config = dict(
    conditioning='class',
    hidden_act='silu',
    qk_norm=False,
    moe='expert_choice',
    expert_mlp_ratio=0.5,
    shared_expert=False,
    layers=12,
    positions='learned',
    learning_rate=0.0006,
    alpha=4,
    batch_size=256,
    warmup_steps=1120,
)
Rows from expert 1 of block 7, named by matrix and row number. Rows with one number belong to one neuron. Each number is 50 + 15 x the weight over its row's rms, rounded and kept within 0 to 99. All counts start at 0. After the name is the row's rms in percent of the matrix's.
# up: expert up (model.blocks.7.mlp.up, 8x80x160), inputs 80-159
# down: expert down (model.blocks.7.mlp.down, 8x160x80, transposed), outputs 80-159
up.34 107:68 57 34 40 41 56 47 53 39 55 48 65 73 49 38 40 53 28 67 39 55 44 16 57 40 51 19 41 74 55 52 58 73 24 53 41 56 73 50 86 57 30 51 47 52 57 32 63 39 65 46 40 57 53 44 54 28 71 67 72 38 49 55 59 63 56 56 57 24 43 49 41 36 64 40 48 61 41 68 15
down.34 095:28 49 49 61 54 39 35 64 54 49 37 44 56 00 53 47 45 50 26 28 56 32 37 45 51 52 51 49 45 68 53 47 31 84 38 57 42 40 42 35 68 43 56 84 57 26 46 58 50 44 55 65 63 57 52 38 32 70 60 49 87 58 55 46 63 44 74 63 69 62 50 28 55 65 44 60 46 42 40 43
up.35 089:76 70 57 37 43 49 56 45 46 44 57 39 67 51 56 62 62 40 45 78 54 56 53 32 52 31 41 36 64 92 42 71 42 61 55 69 11 62 70 48 41 43 77 48 47 64 45 59 60 36 43 43 46 60 63 54 73 64 35 57 62 60 69 52 45 53 70 51 64 60 51 72 72 74 58 29 45 30 41 71
down.35 075:53 49 22 46 57 18 32 50 63 46 47 41 77 57 68 31 59 44 68 44 56 52 41 27 58 48 41 53 45 10 46 59 52 52 36 33 47 33 49 36 56 61 33 50 35 27 52 65 70 30 39 38 69 56 55 43 53 86 31 56 28 57 93 68 21 48 51 79 75 22 37 55 69 49 62 57 55 19 31 38
up.36 105:52 76 43 45 45 58 58 72 38 40 66 53 35 86 75 21 60 68 82 16 59 56 52 30 51 37 50 67 35 51 48 45 42 48 66 66 36 65 42 29 58 36 50 47 52 59 36 40 48 57 87 59 52 35 47 60 60 72 31 29 44 33 58 43 40 50 39 57 52 12 55 49 38 44 47 59 58 40 29 54
down.36 101:47 44 17 29 48 51 35 45 47 73 49 51 48 59 30 58 28 40 36 40 45 51 55 03 53 53 38 28 42 69 82 58 56 66 49 38 47 64 44 54 56 68 57 48 42 22 22 38 40 61 25 63 28 46 42 63 27 46 79 47 78 53 41 55 26 54 26 57 38 50 41 50 68 55 39 65 57 42 60 44
up.37 081:31 28 40 53 59 65 34 52 59 37 30 60 68 75 53 32 74 29 49 82 43 66 40 25 35 33 56 44 47 57 51 55 55 54 43 86 37 27 57 71 47 25 67 38 87 44 44 54 72 57 48 49 59 18 54 47 53 66 28 26 51 50 39 43 73 72 55 34 38 42 46 65 66 51 61 56 74 60 44 21
down.37 098:59 35 27 37 16 40 67 40 48 33 47 48 79 19 60 60 40 64 36 38 48 30 53 48 69 58 36 89 49 65 73 50 50 48 46 54 67 48 54 76 38 68 43 46 92 47 37 60 69 43 58 67 36 57 53 64 80 47 49 46 79 72 50 57 70 64 32 57 61 44 59 45 43 48 40 61 97 39 47 55
up.38 121:48 72 66 55 36 31 51 32 26 57 45 59 44 51 34 57 47 47 53 75 71 51 59 19 36 73 59 40 90 67 45 61 45 56 63 41 33 79 36 38 59 42 49 35 33 45 45 49 49 54 44 59 34 46 31 44 30 53 37 70 61 51 10 31 25 80 86 46 66 43 44 62 53 49 67 53 62 27 30 47
down.38 094:32 65 48 56 18 67 52 33 68 49 35 31 60 29 39 21 63 69 36 60 61 43 22 53 38 41 50 56 18 39 58 28 67 59 40 37 35 18 33 61 55 41 74 38 40 34 49 33 70 55 42 62 50 62 59 48 51 58 46 80 38 48 36 84 41 75 59 31 50 54 82 47 52 64 47 36 38 42 34 37
up.39 152:53 67 65 66 40 55 53 33 59 61 43 48 49 86 68 69 63 43 43 67 33 50 43 30 38 30 81 45 28 45 47 56 54 18 80 77 31 49 64 53 45 28 64 51 48 60 25 51 48 28 42 61 56 17 22 57 32 63 67 30 50 43 75 22 57 43 63 65 52 22 72 56 58 67 41 36 62 26 66 61
down.39 107:47 64 55 75 46 30 56 57 47 57 52 36 61 62 43 66 42 55 53 53 61 36 41 74 41 36 24 32 22 44 18 57 23 49 72 55 59 51 37 56 60 30 67 30 41 70 60 48 46 51 46 52 80 27 41 43 54 31 38 55 27 77 54 33 58 39 22 33 52 44 56 57 51 69 79 60 36 64 77 32
up.40 079:53 47 59 40 31 19 57 16 57 28 38 48 59 47 39 35 52 29 65 33 73 78 43 57 53 38 60 55 66 35 31 47 34 68 46 26 42 52 35 43 63 54 39 84 34 56 43 14 75 27 69 60 61 66 59 69 42 46 37 69 67 50 58 26 83 38 37 48 38 33 36 61 35 25 61 46 56 32 34 62
down.40 084:49 53 54 21 77 32 36 23 54 59 40 52 55 45 47 59 37 74 52 26 51 39 49 61 41 62 40 49 52 49 55 40 53 67 44 59 54 45 49 33 38 37 51 68 20 37 35 40 77 53 35 36 29 50 27 77 61 22 63 73 39 26 45 33 83 29 48 68 70 30 55 26 80 33 48 25 67 32 59 53
up.41 075:65 69 41 38 60 54 59 53 50 47 56 44 35 71 58 54 31 31 45 27 40 37 28 23 56 63 67 79 43 50 40 70 60 09 53 50 40 30 54 73 36 75 45 37 39 64 38 58 38 69 28 44 61 78 44 60 29 49 52 64 59 59 85 44 77 65 37 55 46 54 32 58 48 60 68 45 45 66 48 31
down.41 077:30 39 54 46 49 54 38 34 58 61 47 76 45 51 48 43 33 63 66 61 44 73 83 27 42 50 82 28 61 40 72 36 43 05 40 68 31 57 63 41 61 34 45 85 31 34 43 57 24 63 76 33 57 59 38 49 56 83 54 49 46 36 48 66 38 67 54 58 31 48 46 51 46 49 56 40 62 50 35 58
up.42 093:14 46 51 48 64 41 38 26 49 61 34 44 61 55 27 24 66 33 74 49 69 64 46 85 58 34 45 55 43 54 64 79 69 37 54 54 59 47 79 65 39 60 85 54 33 73 36 63 46 25 59 47 70 27 49 62 28 60 48 35 64 56 32 77 52 29 46 37 30 65 36 39 46 56 31 43 47 37 60 34
down.42 091:60 50 49 36 44 46 48 55 78 43 41 38 85 41 54 65 20 36 58 60 27 39 83 64 60 33 52 26 55 39 39 32 43 22 59 49 63 41 63 61 37 42 41 55 54 45 46 56 36 51 57 37 44 27 44 48 77 50 56 36 42 33 42 52 45 54 49 65 54 32 64 32 32 54 21 48 66 33 48 36
up.43 132:48 46 51 65 21 69 71 30 43 57 47 41 57 37 33 67 74 29 45 47 50 38 40 60 38 37 71 48 44 47 34 67 45 44 81 61 53 58 54 34 51 46 38 44 67 79 33 59 64 43 68 47 37 54 32 70 56 70 70 55 66 57 25 31 13 77 52 44 53 07 46 55 27 54 29 35 59 42 37 46
down.43 098:56 55 33 55 45 38 62 30 59 50 72 46 30 67 56 40 62 19 61 32 67 36 44 52 64 46 38 46 52 44 54 73 34 29 35 41 48 38 62 48 66 71 63 77 34 74 49 16 43 45 49 40 64 33 26 30 45 49 42 68 55 51 30 25 56 29 52 38 51 32 58 42 21 56 81 66 78 18 63 57
up.44 087:40 73 40 42 57 36 46 49 62 41 53 45 53 26 41 68 25 37 55 44 73 75 59 30 70 38 13 69 76 56 42 33 47 45 55 45 41 57 62 45 50 52 59 66 30 55 35 28 58 52 54 52 78 56 50 23 44 64 55 71 35 70 40 45 82 31 40 19 55 67 50 53 58 41 63 72 54 62 53 34
down.44 103:57 42 36 49 47 51 62 31 32 49 58 51 59 45 41 41 72 60 30 38 41 38 53 38 69 30 20 53 45 33 44 50 60 57 47 41 49 81 38 62 41 43 62 75 25 45 26 13 59 44 36 48 70 48 35 25 51 47 43 63 74 48 64 47 74 40 18 58 44 53 52 69 22 42 89 32 71 66 45 71
up.45 083:70 67 33 59 57 52 51 69 50 54 60 36 44 68 85 23 47 40 43 70 65 44 60 31 46 56 42 51 41 32 39 33 56 54 49 51 21 50 33 48 62 40 44 47 44 39 51 61 79 79 62 67 61 38 38 58 70 50 70 34 69 63 57 47 46 38 40 50 25 38 52 90 73 64 49 61 67 46 76 55
down.45 091:34 58 55 55 65 38 51 53 60 35 26 19 60 61 43 74 58 37 50 59 80 54 40 62 60 48 31 48 27 51 59 34 45 55 58 70 56 36 76 41 55 44 37 39 58 36 47 54 79 57 41 49 53 56 44 78 19 60 65 63 46 42 19 34 49 59 49 40 46 64 56 38 54 28 47 59 34 30 31 54
up.46 075:42 48 38 43 59 49 43 28 57 18 52 80 62 86 46 36 57 64 59 56 46 41 46 55 63 34 32 77 46 43 47 47 57 68 19 52 51 46 42 51 56 51 44 64 44 47 67 45 37 40 76 55 39 37 88 56 66 42 42 28 34 47 38 52 67 65 62 22 25 71 54 69 56 25 76 70 51 61 55 54
down.46 087:59 73 52 44 38 42 48 40 46 67 28 43 61 64 57 26 46 41 38 37 38 72 53 63 49 18 20 37 36 59 59 66 54 59 83 42 55 49 59 47 50 36 61 52 33 53 57 46 46 48 51 58 91 52 02 55 47 27 57 52 38 61 39 38 43 66 47 30 65 23 33 55 58 47 61 64 57 65 61 60
up.47 090:52 54 96 63 34 31 51 59 73 27 53 52 46 37 51 63 33 54 65 87 67 51 16 73 45 73 36 46 47 66 65 37 61 50 39 53 69 68 59 34 64 59 52 72 59 61 55 73 55 48 49 49 37 42 57 73 46 69 57 53 71 20 67 43 44 45 53 27 66 20 74 40 22 27 56 39 37 47 64 38
down.47 100:56 55 65 62 66 71 37 61 45 61 41 44 48 63 58 43 87 47 30 70 55 66 55 77 52 47 23 41 60 42 49 41 59 49 66 39 36 39 68 39 34 50 46 61 93 32 42 50 54 58 56 67 37 65 70 70 47 33 67 49 47 59 20 32 66 54 84 35 36 67 32 38 52 48 38 46 69 53 42 44
up.48 081:41 33 55 61 60 46 29 61 28 71 61 23 40 53 69 41 58 52 46 50 48 64 63 50 36 58 68 35 55 49 50 37 73 57 44 73 33 31 48 67 33 43 77 34 47 63 60 63 60 54 30 61 68 59 16 47 57 54 43 41 47 27 87 44 29 59 51 53 35 36 52 50 44 70 46 52 27 28 78 71
down.48 082:55 48 50 43 63 28 52 66 60 44 52 46 40 33 75 54 79 52 34 48 52 67 53 38 34 51 25 54 48 51 54 65 61 58 82 46 29 36 50 84 69 35 60 59 44 47 35 39 66 76 61 48 70 46 64 52 23 62 50 73 67 61 52 30 19 60 41 47 82 77 46 62 62 49 72 37 34 24 71 50
up.49 095:56 27 41 62 64 63 63 64 40 55 42 68 52 29 30 60 38 34 44 71 67 59 54 79 48 58 48 33 34 22 44 43 62 46 63 53 25 33 37 38 48 21 60 45 50 39 47 09 53 47 81 41 31 19 38 33 66 75 59 57 54 66 35 40 50 39 13 62 80 50 61 58 67 39 53 58 56 50 57 19
down.49 089:35 31 46 64 45 59 68 56 29 64 65 45 47 57 41 30 64 24 58 57 45 30 52 80 60 50 10 49 65 63 61 49 53 16 35 62 67 43 60 29 50 70 63 20 83 57 57 50 31 35 35 50 64 52 41 28 32 67 38 33 57 46 69 62 74 37 53 62 38 24 39 56 39 40 64 41 67 48 23 48
up.50 080:71 39 45 59 60 57 42 39 73 34 31 45 53 27 58 48 49 32 42 21 62 55 38 43 61 68 52 34 65 51 26 47 16 58 73 25 29 48 27 66 40 30 43 44 49 65 40 53 61 46 42 62 44 67 44 35 63 59 49 76 40 51 61 69 79 41 24 59 62 53 55 13 54 33 46 42 56 41 31 47
down.50 089:53 53 38 33 83 79 55 45 45 60 25 58 49 62 59 39 34 52 64 63 59 37 40 63 40 48 55 64 72 46 35 45 24 50 68 40 46 51 22 44 29 46 53 35 28 41 52 53 71 78 56 56 73 49 56 52 45 48 77 52 34 24 48 25 39 69 59 57 31 52 39 59 54 39 75 39 70 47 55 48
up.51 100:66 52 55 58 50 39 42 78 61 60 68 70 63 72 76 50 33 68 56 67 27 65 42 64 39 38 26 27 34 68 59 49 40 60 54 65 43 57 49 28 54 48 66 62 42 54 86 30 77 58 44 76 33 50 37 63 49 73 57 59 39 60 42 59 49 35 87 32 55 30 71 37 60 49 48 26 52 69 24 76
down.51 091:37 46 14 41 65 38 48 69 59 65 34 42 73 35 38 73 57 58 56 67 43 49 40 10 51 63 55 62 29 42 22 33 58 26 23 41 54 51 54 45 44 49 48 33 61 34 46 57 57 51 43 57 55 57 59 43 43 70 21 43 54 35 48 46 43 51 56 39 61 57 49 28 35 33 43 77 40 64 32 63
up.52 084:61 42 76 50 70 30 38 54 54 76 21 34 50 70 63 00 74 47 53 56 54 62 41 36 58 30 20 61 47 65 59 56 76 42 45 30 28 46 52 53 52 25 60 48 49 31 57 36 62 48 57 40 31 35 52 57 58 58 78 37 54 58 74 53 63 27 57 62 29 49 57 67 45 49 59 83 70 64 42 64
down.52 113:53 74 70 51 46 44 62 45 67 26 32 59 47 29 71 70 28 78 48 42 57 64 64 49 40 46 48 34 55 50 41 57 66 56 62 41 44 29 49 69 61 64 32 58 47 65 86 77 42 41 51 45 45 44 58 33 41 69 43 38 55 69 44 46 54 34 61 37 50 54 52 01 62 66 36 88 67 53 48 49
up.53 082:25 53 13 56 12 51 46 55 52 36 41 43 31 51 56 51 40 45 64 55 33 40 43 29 51 81 65 66 30 47 45 38 80 36 62 73 45 34 34 59 70 30 33 66 66 23 41 50 59 53 31 32 51 29 48 31 43 66 38 45 54 24 42 65 48 48 39 52 56 57 55 36 38 36 50 58 73 61 44 38
down.53 100:48 48 17 64 75 62 53 67 55 48 53 58 52 58 45 69 37 38 70 43 29 47 62 41 48 46 65 48 25 47 43 49 78 46 35 37 23 63 31 61 56 61 53 39 91 56 49 29 35 40 43 39 39 57 61 55 68 48 66 44 40 47 42 22 52 41 51 52 64 34 51 45 43 53 45 38 83 66 38 36
up.54 074:66 56 48 50 24 49 46 39 24 68 55 30 43 65 29 53 72 50 66 54 52 58 21 57 35 68 56 41 64 36 48 47 54 71 50 52 47 67 62 16 63 28 55 62 36 48 43 52 66 43 44 50 44 28 50 50 56 30 58 71 19 42 35 47 80 51 75 32 06 53 47 58 31 87 65 51 54 31 56 48
down.54 101:35 58 73 69 59 69 83 67 56 28 53 90 42 25 27 34 34 59 52 34 37 41 33 55 55 48 58 59 66 64 58 59 74 75 43 57 45 46 35 52 12 48 68 55 45 27 49 54 55 51 46 51 43 49 46 50 24 45 60 45 90 39 59 38 60 64 74 35 70 63 74 74 49 50 51 37 39 62 55 29
up.55 087:58 61 50 64 38 47 59 61 31 59 80 42 52 64 64 43 57 54 51 95 41 74 69 84 52 79 73 52 36 67 46 60 53 60 38 61 23 36 57 56 41 42 47 55 65 48 74 53 71 64 29 43 41 28 43 41 65 62 51 27 26 44 56 30 50 42 76 70 60 46 56 79 68 38 46 42 50 30 55 94
down.55 103:52 57 17 53 74 68 56 59 44 74 41 43 37 40 69 46 44 45 33 50 40 20 49 19 58 59 53 17 58 51 40 45 59 60 58 59 43 39 86 39 30 34 46 76 59 40 43 46 51 54 60 38 64 34 67 50 47 49 67 32 87 63 61 63 38 35 79 23 48 27 53 29 42 51 59 59 41 50 46 31
up.56 101:43 60 47 58 51 47 64 60 33 45 33 74 45 46 33 41 63 18 40 40 63 51 17 33 39 45 59 58 65 68 34 34 52 31 68 38 46 76 36 47 50 40 29 42 69 42 49 45 28 63 47 35 67 44 42 51 46 41 46 57 86 55 41 58 28 55 35 48 38 45 43 23 61 64 47 56 71 64 58 65
down.56 113:52 29 90 63 55 47 55 62 44 78 54 35 22 54 43 32 56 43 62 55 34 54 54 42 49 55 70 52 62 41 55 55 36 39 46 80 53 37 46 39 46 74 57 71 66 29 74 51 38 50 61 77 47 39 43 67 21 38 67 40 35 71 27 67 55 49 49 39 58 48 07 70 48 65 41 75 19 45 37 00
up.57 104:63 40 30 58 77 60 47 66 46 71 68 35 70 25 36 44 62 78 48 65 57 41 74 70 59 27 68 09 69 48 58 55 46 35 43 67 46 33 27 44 55 47 40 31 46 53 59 39 37 52 66 56 28 42 63 66 30 67 73 79 33 64 44 48 34 47 50 47 50 69 42 53 43 76 44 56 38 59 51 62
down.57 107:44 30 42 31 87 51 39 51 53 56 64 37 49 61 43 40 31 58 53 32 56 63 46 63 28 55 64 29 08 35 55 47 69 61 65 46 72 26 33 21 58 38 79 50 43 52 52 36 37 32 43 36 51 34 39 70 35 37 57 75 60 62 64 64 53 53 61 38 74 44 36 39 95 27 49 32 67 54 39 30
up.58 092:53 45 48 36 66 71 58 53 27 52 44 82 61 37 47 41 84 87 44 59 33 54 59 70 55 64 68 49 55 50 60 54 58 62 45 40 65 73 30 51 60 26 26 28 56 37 81 54 58 46 89 41 32 43 42 41 30 46 70 40 63 37 40 43 40 76 53 51 31 40 46 50 68 75 63 63 58 61 47 57
down.58 106:54 54 24 32 43 41 45 71 81 36 60 23 37 48 64 72 32 27 50 35 45 51 53 60 54 39 33 58 37 40 38 67 62 55 18 26 55 44 50 79 80 63 48 47 56 64 39 40 34 51 72 39 56 50 48 34 83 38 20 41 35 57 47 16 34 65 79 56 62 46 48 38 61 58 39 54 42 33 28 39
up.59 106:62 72 49 68 22 56 64 50 36 37 39 70 55 68 50 69 35 60 47 67 46 46 28 64 61 46 60 08 45 49 37 46 65 49 42 81 42 48 40 54 66 72 67 30 46 75 52 69 62 57 58 61 34 50 48 70 66 49 28 06 66 45 47 49 46 34 65 09 62 32 86 61 52 52 55 30 46 40 26 44
down.59 099:28 39 29 39 56 38 39 36 36 50 60 39 35 42 30 77 33 40 56 52 59 56 35 43 66 37 56 34 48 57 46 41 54 49 76 73 53 60 29 47 66 55 84 48 58 96 34 39 63 49 47 58 55 52 41 39 41 83 43 67 60 62 51 55 58 29 19 53 55 41 86 43 08 65 50 56 54 22 56 50
up.60 087:36 73 66 48 45 32 44 41 46 46 70 48 65 70 59 36 27 65 31 36 42 38 46 66 77 17 58 03 38 68 53 73 42 47 58 68 53 25 59 53 54 54 88 13 42 71 43 44 47 56 53 44 50 46 47 48 56 55 33 23 64 53 65 66 59 32 26 69 59 45 70 60 64 54 42 22 34 41 54 64
down.60 087:52 73 49 46 73 77 58 59 49 62 45 71 34 42 63 47 28 47 61 62 48 62 53 37 55 57 44 55 36 42 60 46 56 53 46 42 16 74 46 54 67 78 26 62 53 63 77 38 52 50 27 31 26 15 81 62 42 48 58 48 55 37 50 48 45 60 56 58 47 62 47 52 38 49 51 55 63 30 34 53
up.61 178:48 29 52 61 67 52 42 96 56 57 45 26 40 60 53 47 48 46 44 51 40 60 52 53 17 27 33 44 43 36 55 85 48 36 60 33 38 53 55 20 63 61 48 31 32 53 64 68 42 29 66 75 61 28 55 55 40 55 65 52 29 68 54 52 40 62 54 57 26 25 70 60 05 65 64 45 26 67 35 38
down.61 195:50 38 57 41 47 51 35 28 60 33 68 50 60 40 35 41 28 70 65 65 61 51 60 54 63 76 76 54 39 17 55 43 57 44 49 49 36 55 36 68 44 60 59 32 48 68 59 39 53 45 29 31 78 37 64 30 66 44 35 21 25 51 62 54 63 25 65 37 32 25 61 54 27 73 63 52 49 43 56 29
up.62 080:48 34 53 42 49 13 38 68 38 40 52 56 70 78 89 52 63 47 50 57 55 50 67 55 49 49 58 81 40 61 47 55 39 63 49 28 58 62 56 40 34 65 63 37 78 55 70 44 26 64 10 70 56 48 46 39 54 67 70 15 61 39 66 53 58 28 83 48 23 33 61 44 34 61 68 44 41 47 51 74
down.62 097:45 55 37 72 37 72 60 44 52 41 63 40 68 49 41 45 52 30 73 69 41 55 61 87 38 26 40 42 90 45 44 40 21 48 38 74 30 67 74 20 45 50 50 69 44 50 67 34 43 21 59 32 62 27 56 25 56 64 30 52 50 20 36 52 38 43 51 53 60 73 45 57 46 65 50 29 41 51 66 47
up.63 082:72 54 27 66 34 42 44 45 45 53 62 57 28 72 26 74 34 14 38 62 67 39 50 44 49 35 57 41 38 43 57 57 55 42 49 46 27 19 43 14 48 72 57 72 45 50 54 34 39 47 59 63 33 35 26 33 13 56 52 68 49 90 28 66 45 33 26 54 59 59 62 71 47 31 33 68 40 33 34 30
down.63 095:62 57 45 52 37 43 48 62 58 46 68 37 57 37 57 37 44 81 46 67 34 54 32 45 50 67 32 75 66 36 52 41 51 50 42 72 36 47 44 43 99 43 10 60 57 45 77 40 36 70 43 73 70 33 55 23 82 67 36 57 49 83 61 52 45 52 51 59 35 47 23 41 07 49 49 52 39 54 40 55
up.64 087:71 12 65 68 76 43 24 64 44 24 43 54 55 33 48 58 53 48 41 64 57 81 91 48 45 45 46 27 50 68 51 36 39 55 48 43 35 58 61 36 64 37 59 22 59 63 57 39 56 49 57 54 32 50 60 28 77 53 50 42 30 60 66 44 14 43 39 58 49 40 59 50 53 55 87 19 58 58 72 74
down.64 094:33 51 66 48 65 59 51 51 36 60 50 35 10 54 30 65 29 53 68 44 68 20 71 57 37 52 60 39 42 73 25 47 80 43 72 65 61 55 18 54 54 63 52 62 58 60 50 28 64 44 52 75 37 45 42 68 71 29 63 59 52 46 25 39 71 40 41 58 46 74 44 57 55 69 23 59 50 43 50 43
up.65 118:68 37 37 85 80 63 47 93 46 56 69 36 41 64 65 37 37 71 40 52 46 64 51 19 65 38 09 46 51 20 52 38 42 37 50 81 27 34 40 52 72 27 48 75 53 53 47 39 60 53 38 71 29 60 29 39 50 60 58 54 47 49 39 42 47 53 48 54 87 28 60 65 44 23 48 88 38 62 46 71
down.65 115:39 45 61 47 45 45 56 41 37 83 44 59 55 38 51 58 76 31 54 54 43 33 57 57 70 76 29 83 52 47 48 51 18 59 44 44 63 73 50 32 46 34 38 39 43 34 48 30 33 77 44 68 44 66 32 38 49 51 41 57 38 30 49 17 73 29 29 67 52 62 49 76 45 64 70 30 23 56 47 54
up.66 115:57 50 50 75 37 40 71 34 34 49 66 64 48 77 60 41 73 61 70 65 48 75 39 97 28 30 50 56 50 48 66 68 39 62 32 65 42 60 37 07 63 42 36 34 46 30 51 45 36 32 74 58 39 34 32 55 55 67 64 55 56 48 27 54 51 48 65 47 64 43 56 43 57 31 53 53 63 43 46 56
down.66 116:72 10 45 69 78 75 37 38 43 50 76 34 51 52 36 66 40 33 25 43 29 45 45 59 52 36 50 39 42 52 56 40 45 57 66 59 55 42 32 40 62 65 50 46 51 60 56 45 45 57 32 87 20 44 34 70 26 50 87 53 42 50 28 65 39 64 69 70 45 49 56 47 53 67 34 34 43 45 55 35
up.67 122:33 44 47 47 52 37 30 46 49 48 52 47 67 73 30 30 59 48 24 55 30 59 49 40 68 60 42 45 40 49 39 67 35 56 67 33 41 52 32 52 53 42 68 46 40 52 69 69 48 55 55 42 45 26 58 34 48 69 41 60 44 39 63 53 69 40 32 37 49 73 61 64 41 80 43 61 79 49 54 67
down.67 127:70 28 52 43 56 33 57 31 68 24 46 32 64 43 46 54 62 46 38 35 71 60 45 82 78 42 43 65 44 26 59 85 43 47 65 50 33 45 29 44 19 46 43 26 46 34 52 48 51 43 43 56 51 49 46 53 44 46 62 17 47 36 44 41 72 27 75 23 66 45 66 49 76 20 55 51 58 43 59 51
up.68 089:79 84 51 47 49 74 65 57 26 79 68 69 72 53 73 49 69 59 53 40 26 37 50 43 66 79 32 53 52 60 54 16 46 53 37 49 56 57 49 42 44 22 26 39 75 46 47 46 50 61 83 49 46 58 12 62 59 62 47 16 48 53 50 63 34 70 58 47 42 24 53 45 87 51 37 46 51 28 32 40
down.68 081:45 23 52 63 59 66 41 35 50 57 40 35 61 40 63 55 45 34 51 48 26 52 54 35 52 73 38 36 41 20 21 56 41 61 42 43 61 53 54 38 67 27 62 37 51 53 44 46 43 58 51 46 34 76 54 64 64 64 41 34 29 45 69 52 20 46 68 31 78 77 50 47 38 42 45 40 41 55 19 49
up.69 096:52 77 41 47 48 33 56 46 38 71 34 45 54 42 54 38 71 45 41 41 25 54 59 74 60 56 38 50 42 30 37 57 35 51 50 41 62 66 41 50 49 36 20 47 57 26 41 64 61 26 56 13 50 52 55 55 51 53 47 74 57 51 50 50 50 67 15 67 82 62 37 63 34 46 33 41 85 51 33 48
down.69 089:59 52 45 54 64 36 32 46 41 67 42 57 53 61 77 49 61 32 44 57 44 57 61 77 50 54 46 31 49 55 35 38 23 27 63 69 75 42 54 33 67 29 33 31 55 47 58 70 45 67 74 43 42 46 36 64 70 52 58 52 32 61 59 73 54 49 35 48 51 26 42 27 41 14 27 36 21 36 42 66
up.70 091:58 44 60 57 30 35 31 51 82 42 57 60 42 40 45 55 28 50 57 57 69 34 56 39 59 61 41 41 80 52 44 67 55 55 58 47 36 46 46 69 45 35 70 33 52 66 67 35 48 65 48 80 58 87 51 18 37 61 43 71 48 61 57 63 69 52 46 63 58 60 55 24 42 79 27 43 28 72 45 38
down.70 103:60 33 64 53 56 65 29 57 26 56 53 21 58 64 57 52 46 44 40 67 14 58 73 51 22 56 42 34 63 41 55 40 53 46 47 50 41 43 47 53 44 58 49 50 21 36 66 47 59 56 40 59 49 48 54 48 05 41 49 62 85 47 52 59 30 61 45 54 23 42 28 51 62 46 53 60 29 74 38 74
up.71 106:11 44 66 58 60 54 50 46 25 46 57 54 72 63 90 50 58 67 76 50 18 55 55 60 47 54 56 53 34 57 58 53 36 49 53 86 60 72 69 54 70 63 64 65 66 52 45 61 56 60 45 58 40 40 47 50 56 50 55 03 37 35 43 21 37 68 79 30 57 33 66 63 49 47 58 52 35 67 52 53
down.71 115:54 59 59 71 34 36 41 56 40 46 59 59 57 32 58 63 58 60 37 50 13 46 47 45 55 55 54 65 36 29 45 52 50 53 76 40 47 46 51 62 32 63 42 42 86 22 59 89 45 57 50 64 42 60 61 68 37 38 61 44 81 63 47 33 67 76 44 37 56 30 42 36 51 43 50 56 41 66 38 61
up.72 082:59 62 78 38 56 21 42 67 53 75 70 40 34 44 70 30 59 34 54 52 58 80 54 58 45 49 56 53 44 46 54 15 50 47 57 58 42 41 48 52 46 60 53 41 50 60 44 34 66 30 65 38 41 56 24 98 64 59 61 26 53 34 52 65 61 30 32 34 56 40 53 66 44 28 79 55 52 54 60 47
down.72 086:33 66 59 24 48 27 43 79 63 52 40 58 31 63 15 62 28 57 58 34 71 26 44 57 29 58 51 51 31 56 31 38 29 35 47 70 70 39 29 24 70 35 79 27 47 63 83 51 48 32 43 56 61 60 34 64 60 57 31 57 14 34 50 39 65 43 34 47 57 56 92 60 58 59 52 27 54 53 57 30
up.73 093:21 43 55 29 49 40 79 27 39 49 41 51 55 63 95 48 66 32 32 36 51 25 61 42 53 46 87 55 49 73 48 69 29 40 38 43 50 57 53 59 54 74 70 28 78 47 53 77 47 70 49 41 35 60 53 59 48 64 48 27 73 34 61 34 59 66 78 37 53 27 59 37 33 45 56 67 58 62 32 63
down.73 090:51 59 25 38 58 64 68 84 50 43 32 43 56 51 81 50 62 05 43 54 37 56 60 59 54 32 27 63 53 69 51 42 49 53 17 53 58 42 71 44 45 37 47 54 63 65 64 37 58 40 41 29 77 34 47 45 48 71 48 57 28 33 72 59 46 65 49 81 48 33 54 60 31 41 60 32 66 55 20 51
up.74 107:58 21 66 49 63 44 53 46 67 52 37 70 59 49 78 28 74 74 52 76 39 76 28 87 64 46 40 36 70 12 37 54 40 60 45 57 78 69 48 46 50 51 63 50 41 61 68 53 65 35 51 51 54 66 61 47 35 57 67 57 39 56 49 48 55 70 50 59 49 57 46 43 43 74 55 35 64 72 43 78
down.74 103:43 24 43 31 49 47 41 66 54 62 53 56 67 48 52 45 55 53 86 49 73 47 52 57 27 46 78 45 24 37 60 37 60 40 43 49 52 43 36 58 58 31 57 11 50 60 42 53 45 37 55 20 65 59 51 38 71 40 41 45 17 48 55 79 24 49 38 66 47 55 84 19 55 54 62 52 65 37 44 53
up.75 132:49 41 64 45 37 62 49 81 77 47 48 55 58 00 48 58 73 52 29 73 27 72 36 46 48 41 33 47 66 69 47 71 57 51 62 42 55 57 53 39 58 23 64 50 41 59 61 49 60 42 50 30 54 58 59 52 35 57 67 63 48 44 49 76 39 84 63 57 36 51 80 16 30 60 65 31 75 68 39 38
down.75 095:44 27 68 28 56 57 41 83 29 39 57 60 75 46 76 49 36 51 68 61 55 38 51 56 36 52 45 74 35 56 51 54 49 49 37 58 42 34 37 35 50 56 56 37 36 69 23 57 41 68 54 47 63 46 52 58 59 57 44 55 32 93 52 30 53 60 65 62 53 66 53 50 50 50 56 52 18 42 76 65